Rows from block 4 of a small autoregressive pixel model, named by matrix and row number. Rows with one number belong to one neuron. Each number is 128 + 24 x the weight over its row's rms, rounded and kept within 0 to 255. All counts start at 0. Numbers have three digits each.
After each neuron's rows are labels from the 100 images, of 14976, where the neuron reaches its highest value: "strongest on" is what is common among them. Only what is clearly more common there than usual is listed. The data: small charts drawn from random numbers. In brackets: how many of the 100.
# fc1: MLP up (model.blocks.4.mlp.fc1.weight, 768x192), inputs 64-127
# fc2: MLP down (model.blocks.4.mlp.fc2.weight, 192x768, transposed), outputs 64-127

fc1.721:143159134117102148128109170093109133128162166117138101142068154119115134149124132166103149118137118161137092146125137174122176104115056166093142096141098110179124105142140120130130047143139144
fc2.721:106152135131126152139120143162127148085151101109127154117112108137168125107073120115100116133110105156123077146132132129148123115121106127146128140117132107150129152086130165133128103143083156
strongest on: ring chart (29)

fc1.185:114105132114106108127115145143129123137137116139121139157165121136118098113117109119121102220147115115090154146102137093119118111135142174151159129141171102136115089147105104142153117139148159
fc2.185:117100154128104118098099102127127124100149142126080120145157137154154141146135138125106134141157112129099131147117151159153140102103138093131112117110125100145089141161125124127168109133105150
strongest on: grid lines (64)

fc1.265:125155129106105123142107126165121140101140158129115136082102110138104129130085119168112130127114080143142091098155140123114133132113126115130159086150160139136133129135143127128102090119129078
fc2.265:112171129144103149135120098141106148083130134076141158124100133167161168157109117106107162089168084147111111156117135136126123167114106114138142101099122188149150165132134121124143123146137080
strongest on: pie chart (47); ring chart (34)

fc1.389:090118120137131076148135155122144144114081124099120078163165156132101126124102097171108103166140128123161102093178162132074157130111157090123117158122122128131125128131153098132162137094119102
fc2.389:117134090080120158125141120137116109130135112093120107072158093123105149107128146084148118095142123137147137135177131169124107128143146115169136107177133134142135087128096164126126130170152113
strongest on: legend (84)

fc1.318:115098127111112138127128176078138134108118132117108140101072142162158120096078160111137080113134146097113178135144153118165138104114136112140153136137103104156116160109137141102160145127128171
fc2.318:087115157127115122164145159134147166159138170125104109137106116149146102108196166123129094170134114143135113145147097161115122164139158092113132140126075120101147122155133110108165134087151162
strongest on: pie chart (32); stacked bars (26)

fc1.611:162138106141152087102097119165155115132084074159113123138123148101122141108131141129133117123122106132134065136141135121103160099146126104077136161146084129075148101183107125176150180156120104
fc2.611:112151104109148122066093161143136143129143142158121086091098120098117130133160128124085111126088136151151116150141162129148127144090138134100147134144140102106101155181126123159141142171102139
strongest on: pie chart (33); ring chart (27)

fc1.342:124124121164088120113110129156107130098150133129124164116052134101108109078122116117097149126156173168116106118149140153143122161146143147115185132107157148127140107083127116146131138119135116
fc2.342:122100122119099112137130167117124085119155158106123160153123141127111153072104094118180163096118123116122101099085154121169106096141159150137125137154119115107102111148099138142106115137102141
strongest on: pie chart (35); ring chart (30)

fc1.759:115076104117105153107102133104070113123130162101120130145117161146145140116139113146111126108117110149085109138086120155130112135118153129107126161104126141125118112168174156123129108126124125
fc2.759:086115130129108107164134101121147142125089069131128157145130103107136160110136135141136174165126101124160112166122139122170088152091124127152117125062118090167113116145168162120106106133107110
strongest on: dark theme (100)

fc1.325:128172104152142123138154104068148118098106069118165126097159147136122124118154097127102152105156133126156116167161133160166105087114083142125123129124105093099140096146095169098117143111133128
fc2.325:179150085112118154098159129131140154099103124127145150104148097138126110141159099162110185133116148136152086150119118136133122123172139125151158132134121081132103165155131155145094115165167139
strongest on: dark theme (83); heat grid (68)

fc1.432:129127153133159114098152117146122079074133158122146124128175101107135121155094107143067189141179137123141108157118120133108179116137094187147108136106154113132125176143114167132079134141139078
fc2.432:099146123131118157096144115108130110093133078109149126127132127091173168149128092172138141111147112164134141143125093120118144109147143160121156131127135147131112136175095108128117131096128154
strongest on: pie chart (35); ring chart (29)

fc1.605:194154116128157099130096177129082153135100156141134115147126128159169139094117154101084111147096136148097126134134151105079121106102158136156148170112091109140151120103125121111119122111138133
fc2.605:121107107140112155110133168121145112126129119141138140112134110128124109126169109120104128182106117101177119117113154153104127125153168177126129123148144159138131140106135109134141104106147141
strongest on: horizontal bar chart (29)

fc1.666:099157147150096152135114140109072153092140096123135154157139113178102111112106151119115099111121111111105147125093126115122165130118160113135136126122126178176163083106113132133103104141168136
fc2.666:160133133123142154110105110103104135124123096139145110045117141139103108063141145154134140106157106124109140127125120132097156136133135123125110114077129112139144111118162166131090109122140107
strongest on: pie chart (37); ring chart (29)

fc1.670:094093083126121138155119143103126124145119131179098152114132095125151122117130126118093153173125155146135111122124142148095143159129119152144143121129110125097096129094175091134135123142106071
fc2.670:148110106121133101125110091117102063116143114143123079172113103161156102161132142135073184126139149149124135141093145130171144100093160110119086084128150140131140160113157127079107141131096160
strongest on: grid lines (67); horizontal bar chart (35)

fc1.223:117134132145116100103144110156123114141125162158094147155214132109114106154155090111090148142123127112114141117153166139150107100153164124162107103112118155109181100074083156142138127155143059
fc2.223:134157158122171124125172114104070120154081112132126173142148140116139124122124158124141104125172082171136147136111118160117121144130174126134141108148069180111173157122138119110140138132111152
strongest on: pie chart (44); ring chart (37)

fc1.754:127094101084158139129146110138095099099130130142125100107166096119124127123113070135088151126142122112119152106115110129164164108143126112155135112073103142151123103121111141121125135146152147
fc2.754:100112153133108155166150095125098108105145087145120158139110153113111115114099140131130108106115159122122127079143120122120150130185111152124136147120117142153163112116099124122131161146117147
strongest on: horizontal bar chart (28)

fc1.547:086107092137120163130177148110125141127112152128139195125143101137132137127126127137118120130113134183120143187124118148142158095141132132111146116097138125119127104150154121121138107106110138
fc2.547:092124123100128108056117136156122180094114149127103118131158120118131178128157165128137116137140111148149140102156096136157194118079121113111118149174122129136130121126132100142138164116106146
strongest on: grid lines (80)

fc1.725:106128167146098131152097142143157078104134166119153134131157110149100130101135167144120140095096129092081147151118126117112153161127123133115115129112123103126112100103099160120118134129143119
fc2.725:154110168126155140124123107066148122132109132152152126086127205173101123148134136144116090111144105124138113146142135136103114177108142096164110131118128117133129111134143116137123114097186103
strongest on: dark theme (61); pie chart (40); ring chart (32)

fc1.498:204148109122123093126064152125109141154147137112116131143171123121143115099131140102117100113129125139098130164091151168097148131091131135081177162115139111128139101082176139148125129116119114
fc2.498:131140080143170178090121139128175115121121144137100141154123152110119133137175142112152099140124140213093113075119147129133121122143120138143133151162128140134139141124099116144125097139144127
strongest on: grid lines (67)

fc1.484:092128131128136125100108123115086120106128152128132159105129108129151170121129117141122110108124137121110095156167141126161138081102137106115127128159120091109116127093157117161138152106127148
fc2.484:074094135107156142120127136126078169109136107148122115110162122127153169143161150142146119152126116114148120121144130122103172124099140137108146150150106148127145123141134109115117109134114170
strongest on: legend (60)

fc1.125:111154101088147124148104103117104108163100166128086130113152132150107126098138167101178132116125152135097164147132137105136096134141111058133083172111101080161151135122121119122124125157151132
fc2.125:129169123117100194162111114138087133176171136119134173134124127113147160151112152150168087140109130127121136136110094143143140139144074096141084129121139117105157146095177127076108149086126127
strongest on: heat grid (68)

fc1.566:126139125130164131162149072125146099150160168142131095147118078120097117097134136106114136111095134127080154102095161161133145128164100113110115139151142112099158128120077128148088121181135148
fc2.566:140158165147126121080101148140152120143138132140096126155137121140124067153114137130120123148127152211159149093115137143155152169134131133157112118177099096125159090146103125107140137163095130
strongest on: horizontal bar chart (27)

fc1.362:161153126121179130125137115103107141098128115183064113091140118152099152136127151097098164157138117120092088132123113161160123116125129146089192133091096154090141128140113106105166120129074124
fc2.362:127134104101150128096147118113154124151141136139100154084134136150097077146188094117092164165104158144150121202123113138114105102124104163170132119134117121102110184162124112109113132160132148
strongest on: heat grid (49)

fc1.175:139125135129093128142169137120152148122113125124115120173141091118146079121176148121080122178133126117094134144098172149112106127160149133112162140096105132135136108144133131195149108124104130
fc2.175:133114139107128110107146099135106121121140120129131100155174139122145172123151143143134121143144132138123132135161129135175144137101100105113113151153104120111114123136148124077124112137099134
strongest on: grid lines (76)

fc1.569:137153135125142113118140164121150130122123153163115115097150114150114077133141137155101153120105080100149143139135116123135115113105118146151163076122142200172129152075120110118105126128145097
fc2.569:197092108098130121122090123101148155154077181119156099120126150153126139136107137152154160152089104150124102100087138127152148133089127131134112094150143163136124123125153113130134129122138101
strongest on: ring chart (39); pie chart (35)

fc1.346:121152149097108170132106105159123112099136051105156132135137105137114118116088108134159143146114132137142129137148094167110154170110147117174159130096139090141103129111120134117139115120134099
fc2.346:140168122084126114156106166161133181142131071141152157129154117147147135146105119115135129125117141133158142107117100139127120146095115146160085121093143131136099123109120159093138131150135118
strongest on: histogram (25)

fc1.663:132147153138106127092156111107141112175145123144158120139137084154121090111131156124116126083115145101092153153099096128077140137168143129114128151083148155120146099088069186101120124171111152
fc2.663:150145144161160130089126134128132145117080169114195134131104140103131090124117098126122101114159088146144162132139131094161113190135129135146140137138105131132179137109118154108141129115100088
strongest on: horizontal bar chart (31); heat grid (31)

fc1.168:081126137150139137105132144132154146141100129154101137109153151119104148167154150116156092146134142134132112183139141123139153081121134105083128149177146147173156101100157111101116116064114131
fc2.168:081127145171117145155087139138151106139120150161112112124115144105157152118162122148112121132127101133176133128174125146133167159109134173110110126154111130130125111145133128135124156078146146
strongest on: grid lines (81)

fc1.642:100143146119156108135088115156160111111108093114131126122149125139155124129152105109093153103136121158100113119100189108159133109177168126138159096129144139121107123104137121162128092133136162
fc2.642:101177142129137169132151122145115142162174167122137138126116144114165124147133084122132119133127169124164134145088124112133112112112112127094134142138141130120131142139146149108093172101102142
strongest on: pie chart (42)

fc1.741:136120150114124120116157139100116160107145052137148100126112145162092154085094110090128079129168105116129143122163123097116112122142113122067155139158146134166145131107129133122142120141125156
fc2.741:141125125153110124129144135158169113156197145133127119119096118186090145102128136109107170115136131101118120062113121105152118121134143104131147180159096079161134122108106094154086149171168132
strongest on: pie chart (33)

fc1.437:139109058143124108108143151166131098120103147178135121131132170179110159105127137063123108130120123115150134153130164152229135141122102136105146112115132119157106129107148105093125141150126096
fc2.437:093140068155133130163171138140105139124146119144111165139129084136106101145148123130123156112104129194158164162133110098154137115117089122124106099147128144138124130118106117141117144154149126
strongest on: legend (68); dark theme (61)

fc1.41:107142114125119096130099124085113171186107166149145097096116126143102127125109172116186118162131118132122165144150160112148063132163080125105064140140117079104107126138138131122130143148108120
fc2.41:145146146122154181121147100125117130176131174131122122124118121104117098102130173145159159136110146147126147101092145155135123174109134099132109121127140121105142149103133099109117133088124112
strongest on: dark theme (94); heat grid (30); horizontal bar chart (25)

fc1.206:146159124137140095165122146111130101108181067136140095125126123186119123117120106110138111138148132131126091129150119099118132128123122106147161144133130194098152079126151133126075143139141169
fc2.206:131142092112112146173146146106193109163130111114122127112129127162151149116096083100083142127123119144105078117128142103151135114151180130147143173125091155113092124095137092159092120116118142
strongest on: ring chart (27)

fc1.456:059093097140120146124107133117153126129134112200145115127125095108135141158091133128123159162113132154110123116134123113115158158122138118133086115119140122119099131162109130086139124155129161
fc2.456:114121099139118113153119120115129100131125137136137112116136136151127157127103153116127123096083107171129124117079109147153115128114140137123131111209147151127098144115137139111115132114092118
strongest on: horizontal bar chart (36)

fc1.415:072180120128121154136120147117132142148110170155140098146142136138140137147111140119152105118156087118089154118121148100139141160121094110168104126107127171145158153085082123106114084099138121
fc2.415:112131098155109116096079159103153170122126148121104125147135150103108144090138155174166132139110141138142128098129156080174146147121147148126107143151143121109137155134158140060136120115148116
strongest on: heat grid (71)

fc1.691:145144099123131113123191145126116160130117132154122142102136052160108150098118133132129117102124136120149127162121135153119126088119164144140172164117118136131137103114135113140159151118164150
fc2.691:095110090112143101133132127141134167122120118116074117120151159118124150158124143166142118171144159162107137148135122129122171123097157151128129132175130140127141131141081124090135136083115139
strongest on: grid lines (72)

fc1.277:138160155157095110128150160137145154084143141140108120109115140189136118121094060169086124152137123108142104145122117119110141122085102137175159123113150178098129111136162140125150099111121104
fc2.277:124162139127138127118137110143140113109129116098117146125080117197165133139049095108101149113192075080126087138119119142140107138125090176153119089086104162117160107118139116125116157104127098
strongest on: pie chart (26)

fc1.52:122121086143112136156112121102144128170142120128111155140130110158112098127157152121093132171090104117071141129136161138126135112155097159116117119118121105133110148068130149137139133143117082
fc2.52:104125199129144135129149113101101096123140118140122126138118175109114101148103152149156129139093098167113147083097133136121119178104117100123137136075096163136134117143117113096148122136138097
strongest on: pie chart (28)

fc1.629:107136120143125149132136103132124163124119135089130144140152150127087090116092122109106184127143127169114136132144136149097132137122117158106144140168135121137099137112154122157123139126108093
fc2.629:125153131122125141116118147142183119120124124108124125135159148152161149126124095116154151146133129159114096123110090143111130140138123175097112111145128120131169113145115118118114152139131161
strongest on: grid lines (65)

fc1.400:160083122133144136111106160089163105119128201158118112120115127137090107138111131111106142097153164127158158139122124090105145147144094122082167116126144076094132086146151120123071121101119150
fc2.400:117110089143124154103101146118184126082138128130142090109114113123147150154094148170127095117121128116128114139163119121102118132130106128111117119152146121097152103163097146105130116125109159
strongest on: dark theme (71); ring chart (42); pie chart (34)

fc1.469:151142179157145088123105140176128104136103151141074173163107131117117163140133110109082141104157149121147125122158167127155124110117141137112120138105163101135137121168153126144100103130166160
fc2.469:143118149121136138132120113128115062093171115115115137127125157123110130138118151124142144141074111139107096168141150146094147123123129116128146116123113172168140117117082145099136159128155112
strongest on: pie chart (28); stacked bars (27)

fc1.144:124148112113118113126123157141102113103172139138086122125134156113122137101124150068117140139097119112157144128102135144138116128127145132114155119114107126119115123134172135159118110130072118
fc2.144:160146139112120109127168115117140165139159122127089072112095150118108127112126169128120135192141125071135117083105087151143138142112088124124109139167101125095168137120137119127135115088069124
strongest on: flat (30)

fc1.165:091098138140069126133132142144106130144127126150178117119175138129095129134100115107152175129123072085141127164151098140148113119131114126150142134090108119119145058116120161124148118098079096
fc2.165:127145142134111118158105153088163141140085144105164150126122083143116118132119080098119174159125117111136139132125120115130125094116136153123158113119120103132149083124155141139114136086145114
strongest on: dark theme (97); pie chart (34)

fc1.304:134158125116082117130105148121181119112135086154107120147143149155107093120097103159134170099088117119133164117153103192145111117118163138108196108120174115126138166094118138144111112155119094
fc2.304:078133140110150129156113132149136165143156123117177128179127142156139117181133138167152129120138109156139139135145121076114150161116138158121110063151102119164134081103120149112149078161158111
strongest on: ring chart (26); stacked bars (25)

fc1.241:122149168130070114132103129137122163132130085126143103110100124139141108139151131110136117120121118091129169093126143101172120106099091073117090138120119098170099136107148110118140056130109141
fc2.241:110136108131095111166138128150094165138110121121043153122078140153143150148099167128157133119103139136153082135181128142105084132175103152130120164125103119121145148113163145091154128140120153
strongest on: stacked bars (27)

fc1.654:105077111132151110164125110136145125120122168131136118145161083145132122165127122127154140118137128136145083142124079120131138153094124082190113134115129150121117111145151158138154160155126112
fc2.654:125049104127136147141147125118139131169165190143111118128086113107118156127144098120151165120132128067157132154149089124158143106129116187185120125171084144147132118155139151151112124171075083
strongest on: stacked bars (27)

fc1.688:104117136126143135146185169147149156138104150118118130109123120130109161105132153131147136103128129144159136165188133118146154069133139142118151145139114111130138111095133130111166128093137151
fc2.688:073116097113117141126157161138078148115106116117162156156135102114124151123112141173146102129122092147105150134147118145179147143116132142103141153137115146148122189146164107129121128091147123
strongest on: grid lines (71)

fc1.483:138139107134115109164150195077111137112116122126130142118073133092183152135078147140144098124149096132111131110124140120133108115169080157130111137123093145141131101132158146096169113124120120
fc2.483:119147125167102117136129152123154103136136116143122105134106146168140086132087102112137143133161084107115174116114142150141116146167149094152182157130134140119085131104139174111131130133122152
strongest on: dark theme (93)

fc1.292:141093122164107123138101112094163109115177156129142119142152135129122110106110107128125149090106101167147098135123141127096143124098138155118108150156108102127131130144102174156151112139108111
fc2.292:131146125128118116099147122153110146106160134103113150106144147096106131130132110100144150115141119107133159162108161099132132119147167131169118117130130132138122120117162179114098122184112117
strongest on: dark theme (100)

fc1.766:111127155149122160110126083127103139116103119136138150156143102171115135133062121105154132116125112104093124179096131108101110128162113102131091138145158097091166134109117141128140114146126109
fc2.766:154150140126163059160168114124127132114122150144145156103129131092170128096140107174084097062128127145152136139108117110127102130164118115121146158106122140124165107113147137124138129152128120
strongest on: horizontal bar chart (29); heat grid (27)

fc1.387:161124105150137083146145156171119140137092110155135135107144089135093131090105133115139111095107119097138097149157123141081114108140151136118155134118136121113132090105135129140137136078172139
fc2.387:087132098138172130199156120120128160130166100144121148153136158122096155162086110148103140159112157144142131142106130134139168113135150160130131120164107147114125132158105143111101140058117127
strongest on: horizontal bar chart (28); heat grid (26)

fc1.729:111115154123144137089145117189106081108104131102124172105164165148128133149132162111156102134167151131113109150156156099130137135075164148145158150163115136152107118113135139162143155082153141
fc2.729:147133103112138127107094126139076144121097153122094164086103122106123132126138173134124136133154135139100146126131115106121150175124121115093163121166080133135098102149121123127120136178126116
strongest on: grid lines (66); heat grid (28)

fc1.426:125127120123099082093159163127139122114090149133142125130137105113140146116112146118099099142143135090093129165159122118170132098120174113105140154130133132163152114145124139101122102120099148
fc2.426:120143143089093145070127115158124118115170168101109100151150157099093138108144150131133149143171148122094127115166075107141171143098107124120119121092093096113098120117146116166084153145127099
strongest on: grid lines (65)

fc1.555:127126117123130124135089151096173155126149129118122183112135144106103114104128162142124105090128120126103122123125165123124124111120143128112176140117164130166113091126119112119095101083099132
fc2.555:160122071125163170128154130138150153145137095116068086100124163099108135092132134124142157167150128130093134141175128134175122194126138133114132122187157124165146100107131152147099122115105101
strongest on: horizontal bar chart (36); heat grid (31)

fc1.102:149140123133106134119119124125113149143099129135097094129088131131087152152074145081165135151175090124064133101109182128153091112165053140100110128124123110129126170096140129092149109120138121
fc2.102:143126081136119125111144139101133154154121142164140067143102142134125164129136131131145136120170080158141149115114123100176085129112081113163127132124121117087143150124111108103114133126137104
strongest on: heat grid (93)

fc1.380:107169127147148102099137160132143088098126149164168127162164130146151126136127083134128154115106127113149094108101122155113133099158143120146134171140097128094121081143124102154119115131108141
fc2.380:157128108144162135133130140115139133107125127117120185133125118144152158132123136139120115101132138113156108091116087151152111115101132129137120165113137156119139092108110146114141125101117093
strongest on: heat grid (33)

fc1.382:136111139113123110142103114199123145121136209154130121136123132103106136126081113141153160157112171149086080130134133151109109114101140163129166099121144134142152151134122103126146171141144111
fc2.382:138090116094130122159146111098142139128101175118149131144113128103110107113098092114159164140169079136109126096141112142072169114091142134101119112105143089128125127160117150132117140140139093
strongest on: pie chart (28)

fc1.588:114119094172145126163144157154149141118165142145142149095168156099131097105119110111135155119108121128134118171125079125131157123113151124097122153121108099143150117107150152170167109141091138
fc2.588:115103122180117149152120131138142128125108134128130162129167075145135087150116102111117146130133103095127091095121113123104115112117153139139113085107153100154124125121184143114131162126144130
strongest on: grid lines (69)

fc1.369:170124125137122105086092114141140135148127131147115152118130158139122098103109097092135122109157113130120104147156160140095162161122103142109157146209124146133124117096134096140124112117139103
fc2.369:124138079168119176104135134118192150125137154099141110097140103121126093124134111160141144167091100126136133081119159153161168102156141170168119140105158120130110148130119097154120134136147124
strongest on: grid lines (65)